{
  "dataset": "two synthetic voices taking turns or overlapping, over music, noise or silence",
  "text_encoder_fused_qkv": false,
  "text_encoder_bias": "all",
  "init": "trunc_normal_002",
  "beta1": 0.9
}
Rows from block 2 of the audio encoder of a small contrastive audio-text model, named by matrix and row number. Rows with one number belong to one channel. Each number is 500 + 50 x the weight over its row's rms, rounded and kept within 0 to 999. All counts start at 0. Numbers have three digits each.
After each channel's rows are labels from the 100 clips, of 14848, where the channel reaches its highest value: "strongest on" is what is common among them; "loudest band" is the band of the loudest frequency at the time of the peak. Only what is clearly more common there than usual is listed. The data: two synthetic voices taking turns or overlapping, over music, noise or silence. In brackets: how many of the 100.
# convs1: first pointwise conv (encoder.blocks.2.convs.1.weight, 112x96x1), inputs 0-95
# convs3: second pointwise conv (encoder.blocks.2.convs.3.weight, 112x112x1, transposed), outputs 0-111

convs1.63:524491418492509506552515498478577497554422469540605552494544503587510524562518499488509639519500599494568455555492498544480469479490481483583483478579558545531506593610497452538594521520531497593578573566440461527562567509495526534410538462501439563501515451555414517485539461429455472490
convs3.63:487481576451509528465469511541506413450448461442504590441434506535519535492487502416484553521602472432477524531427495457425527612418491455464508473564583441491458423478562549484490483529571576507561507505558522477512600516544471498524506545476591455490559538425440481609608451512520490382555535504461510571533475557506510506460509614545
strongest on: background: none (60)
loudest band: 500 to 1000 Hz (50)

convs1.14:413591494484397503529505518429503590511495531527592532447447511571447483542438574530507451460381577469451487476452515576442476503515595471503419492504414483509595448575551555469518467535489590470511518573553502459487482558426577538573499556518430536543546511458481484555526504532571534463
convs3.14:478567423482448513376557488513467517490463462522526467541472423589450501571496456459451512519530479445558421473445459546547587480545523598454499544545495489623497521471517512568581561481549492378492553442523495456518527514513596506392542558491442515493476502538518459429582501437453498459392557531478464481449530531418583477478583478547
strongest on: background: none (74)
loudest band: 500 to 1000 Hz (56)

convs1.95:537609450467504506549527588484643553476384488599584514420474473465462440538530527503522508437541403451514459491471555445500526447519516454545467517563569459463522536462536459421553503521548508496437552492503401528497536579442439479555601540546438532490465548455512411516538505463545494530
convs3.95:468533507497544463475438491501513356513488436575576463500409524476516469465557567507338576554495532451466514487503478576533403551587508480470512387426517521449548407523517435544462526455466442485471462540517465512518492480525482479513540417513601438470587485453490513446493525513490419426507536489482456555456435378520480452425504469483
strongest on: background: none (69); text has "watched" (39)
loudest band: 500 to 1000 Hz (65)

convs1.35:551522496457472498557528458439603507393448514458498521628472493463503483415468566480525443473486546435470517487517492523526520489556441446438560417497524567524488506529513465544394519504387581444504477417520474506487558444520438449509534464411476561553561449404450422532405443510429525469
convs3.35:501477385569501553427572490423506482513524486571485534492435584511564473543512495517410420481485391443456489427522506484528547448448482533553509529452564532429612530504588439511521551579580522454464477518457523549508491517505528511558626503495563564494559534528521541523479493389491577617519478495476524479428440500493564526495497573397
strongest on: child-like voice (79); first voice: child-like voice (60)
loudest band: 500 to 1000 Hz (80)

convs1.45:582413420518551542562526488466549509509422529600550513521542434466428539503473381552537425480491475553442456409432575416519522410536545373459461424555601433477470526500452526525421543553533482501520503421432467538538534485525481564521498484523489482543479509514565497519503513488457575465
convs3.45:553584491595515372581521511500439478467465533486486478580493481481583527424513501445559509529458434478531473544500450519461462543498551467509587464551570525511467485477611543465561505436519542524502496530485591540564559433601532579450500491539536588463505513505487597537575442443522352464498485407458507464408573514496490533534511476554
strongest on: child-like voice (91); first voice: child-like voice (65); background: none (61); second voice: child-like voice (51)
loudest band: 500 to 1000 Hz (71)

convs1.39:535533512512496465524488470512418603495509505546457509533580509545474473366485496455484550437442522569473471396491534475521448527496701445568425446479540473440528518531495457546494526507487507402532459511535488479490380521519481648432475520514545475549550531506576487465486515498529524447
convs3.39:535426503429493504541523535428449474433494554478538439519497460489511451527613461510508490592536573452509508519525461565545523390442558459464507396473551537561532534436475492470540476509567440407499514511447483490622502473464494518524509511388394480580553527537546472535534544423564578504612491480500605503452508481455463443440405463462
strongest on: child-like voice (69)
loudest band: 500 to 1000 Hz (49)

convs1.28:524488534503500481561436382516515526509426543431582557483430494440493531442534632506494478488499487502579537472604660556579524503452495602534519468479416548527515500440569481541475476508482545540481492487533564564400585538460421531514447464534499492411455481464510470502519509424511515459
convs3.28:433383482592489497480560527469515475483519489538485489526441430414495530431476544563525489537470421517486488441425515492512449412535473503487638422465482459452475565518438438575555526416436421514529506528517597540486572563505562518473510464528453495454486466525513420484547553429515608459429593527543532583477577580553575505501522504483
strongest on: child-like voice (94); first voice: child-like voice (66); background: none (63); second voice: child-like voice (52)
loudest band: 500 to 1000 Hz (86)

convs1.60:473542486543546485542510525575531419456531594473492466521493499394496481546481562482459503506480508519512453518543497491551521497453487501600547309506486480423625488445493478502495460559499532481530415514430541430568421412469558432576571460543566456492552550510426538482576476516498435487
convs3.60:525548410404576552451402467487483435450565544569482456394493547493453543504505412538442537524510416551516545453490481525537503493569471455460491473432460441585472476425530433472462540591495596514487486483507446445537480575486398614546530530566463463493500458509478565536449522586613557501544456544485540525582518489518476508413481514524
strongest on: child-like voice (84); background: none (64); first voice: child-like voice (61); second voice: child-like voice (42)
loudest band: 500 to 1000 Hz (85)

convs1.58:533421432446553514487537569541498454534588443525549506535329456477491541455491492533518510455470429515535535459457467548518486531556443464398552502580515581565461437496547534502448500473446489468518368451484468449494528508501602604515493451452478445516479455575498592503466432440487557485
convs3.58:488498506475494450499479514553473467476480445500567479472517491367496552550447553524487473457471542519488448526478549436414461504445611433531526439390555531540470506491500475540534397411506598495539507520508497408498538462480491495515451564376419530618442531509447510519528468494383410377443496499511511481433424529492526489593520483447
strongest on: child-like voice (76); background: none (68)
loudest band: 500 to 1000 Hz (65)